Weights of a small masked spectrogram model: 9.92M parameters, 26041 training examples.
Rows from block 2 of a small masked spectrogram model, named by matrix and row number. Rows with one number belong to one neuron. Each number is 128 + 24 x the weight over its row's rms, rounded and kept within 0 to 255. All counts start at 0. Numbers have three digits each.
After each neuron's rows are labels from the 100 clips, of 14848, where the neuron reaches its highest value: "top examples" is what is common among them. Only what is clearly more common there than usual is listed. The data: short pieces for a synthesised band: melody, chords, bass and drums.
# fc1: MLP up (model.blocks.2.mlp.fc1.weight, 1536x256), inputs 0-127
# fc2: MLP down (model.blocks.2.mlp.fc2.weight, 256x1536, transposed), outputs 0-127

fc1.108:087115147143081120152163138153131148130134100131106134156121103162107132104082128156119094146107138131111151101142138080136114140138147100131096160145098121182082176103144114128108123058111132192133105089141104162140151135120135115113115132152127136150163133117112127063112121088148127129152105150129106094112127107123141119122138147108098147121153096076097125121131123143126127163101
fc2.108:147132137081098128155106133135146144101133162170168137130146162134079177089129185123115142109100111115127128136175140149150127173125163147115133117135153137082105141128125124121131123184132142108134148104089129126114119125132151141083177133100162164111105136169115130151118134127113125169136147105121122134123115131119160131122135142132130077108145100123120178120127096139128136175116
top examples: square lead; melody instrument: square lead; organ-like; melody instrument: organ-like

fc1.427:136141146130111135129131076143135119096160108110089133119118128157128138094122119124130110113129129118124129111103130093125128119088131136127117096144112107132136141122105121132088167081087180128140115126124105123200121120149108088114147108162189069139126134109123137111121104158113083119106110136130118138081140119130138149134110153118126170114148139137111138131143117075127132083130
fc2.427:092114104135116087156147125125124134128150154117119157118170144125152134154146141116141158115069146107143126098118141127134128138122153130094168105159139110143133133144141161152131099139080118083114123157124133180116100125121122124085172117102093152138077129099116125133186153148118126148146101120113156139141129127167121115122162136113137151107139138120132131078148141110131107110189
top examples: square lead

fc1.14:098187122155130120153088102123121084133138076155107098100117137162122123144126132138178087120145094159121144135161111082106096118088142140103116155058108136088152191135145161105143171109139153089125160128149136161133110125136138154159155116143093103134107158154117136113139136101167137160138124097116122136119122138145173161149080174133116136065141117143109155110138092158153104140143
fc2.14:098185115176137113126124146114160150165144096107145130170153203141134177140131122101099102106131131132131131109139147220130093147117093126114128129110142140140115151131117163125098111086113128130135165126163128108161113117132139121172101136130084139129103102127132114102170126150119116137135083145119095106109131118126148137125163143115097129085113154111124125121126150148127137080154
top examples: organ-like

fc1.612:158171119180106142105128117126117086156124142128169166109139095154109134182139085107118125112113131122126129164148113100133119165148064116150103118169110137151126133084091092127141123112134128145097149102144130127119131186126142096125138176141129148129141107084113112127187112120097118088147118115124131124143119152142126136125140124144136124118126160100125102128153126153126141167126
fc2.612:120155119144114104162131119102158157109130143119093089140137089109090147160144109123141146082121117150150120105116116140112114142170105124120107124124135130154116145111140143087109140126142112164135221078141122128139179187134144124140120115110092140151109092099139148128143148157124126146081141145115150141121125114138173094147118140124133152116116136161132163148110150109128068149107
top examples: organ-like; vibraphone-like

fc1.403:097101122127120109125105134125164129101188107182101144153121100146162138135092103144149124103106138139105135108155096117129112126144105124160109112106136117094129129130167165105142147124087127175107150134108159092152144168118134120142106169185090110146122123140135135127098146099158124145157141134114147120147135124134130143127066143128087103170147153142091125141139155123133157085119
fc2.403:179118136106137122151135104121182129093140157116088141135092151141149116134144070108135147159122155108126117130149137133134119132112142114101125145150110129094108108118143148118143134115102119168138129151110073143118132121100119167118154127139117141127089091134147129084126152149127145110090135126114111141112128147113112119116166106135077096090134110138134112166124180124124117114134
top examples: square lead; clarinet-like

fc1.457:137168154089074115147085126117144134138156126116162130102109121123154063158104135124102126130104072120166135161092114122127095197126093128136165133114154128164125134126114120115136131121160091112140121121106135144148128151122102133117137143139102075110112172166126139123113105135149111126163132120146138107133143124138122144147136151129175162127101120154125089114129151161111118114174
fc2.457:140138165090163148118121132120131115136101141137101122126133129108138165132141160142092097111088065144114129112126142160157072168147141104113127158131118127107130125112137082142129136100167109131167078164081120159126131154125180161089113186139159122139152132131112122113137106115115136101129133064098105124125133120134113133143140134117085099152116175093118115110175135127101133157138
top examples: square lead; vibraphone-like; melody instrument: square lead

fc1.566:148113120124154144097136021136135133131123142090128138154125125138128098080144114171128101165097135118122178129105104141163089099065141113092106127112121183120131119127146126133131158111138143103077078144137179150086153145125119091097082115151141136119139160093152130141137089125111114099161107172120104132126129167142122112106126128105138139097096118132118132163130128118122143135143
fc2.566:108146109196117079141144172130117130163139158146129121139154147146183163138116117143119111129129168157111032129147136123177123133106117087146120108149162085132145118120132148134167144154112115068103116124081152160149099125130122156121102174114114123151141156087130138107100112148152150138131123122103118104127151144180103121119132132142109106097113155113099126144128126140144159146147
top examples: organ-like

fc1.611:185125142151083151083132131136112167141203110118138115125156152103158146114115088133120113134131120125115139124165160069162122101133162122106118114122178123153157124117124173090106106143158184113106205106139164073059120143128144161072152141145160128149134132117132122170151111088119098164137152153126114162112134125127111105130156118109164115148148140121129120095132139165099107135135
fc2.611:121130109125084106083106120126142092094119152071145160109157130149122112185110087166145129077141116131148139147153117152136098113154149163146140115129092137111143108124122154165100143082144086110089179114105107148205140126118149101088101139105145121100149124115131145105150121142136117074124112110138122160116149137102173130130117110134146120137138187097108152181100126095126132109131
top examples: organ-like; melody instrument: organ-like

fc1.299:098098149157137132101106109159130141146195121100184135147123109104141118146153155125124132146139110126138146124126100145139164142090190117112146131147128130105132141126130142099156131125127154123127104130160139161164111100122133114133116119124102149156145125123111155127133100105098097140078062140137130129105140134163149162136119149080114147104134147130126140127129161136107187081114
fc2.299:094133149119099159157090112109113150160135125147141119085152154103152097093120173133112133116129086126127133127119122085103128158162149111129119115144172103142126109155114091100154110187137150117136116116122122161148101160179127137151161115120121129115118091110139106147148113134146097099134106145032156162131168129142149127131149136124104113101129114090129145119122162152123131079140
top examples: square lead; melody instrument: square lead

fc1.241:117140157109128144146130179251137127114085117141143132124125144116130122128135108128158128125136122130128204198132131137140189093130147146140151135135119144105133126137100162111132122086096139127125139118137133107124135121137221152124149130122111204125122139186124127109118144095116123146117144137143134121106135096130128107141108140122105093136114119165121139104138123119109121148155
fc2.241:140106100169111105156133121163140121150138131107131146165132142117118094149135093112109137152126121098110125132140079137152095094150126132122153109123116126169108155131145155153038139142087115078093134134166135106117088123138131140110128136134091152149133140132117114136141174153147142066135068135142148100115143129107123130129119115130149162122139114113139124098136128128126142127199
top examples: square lead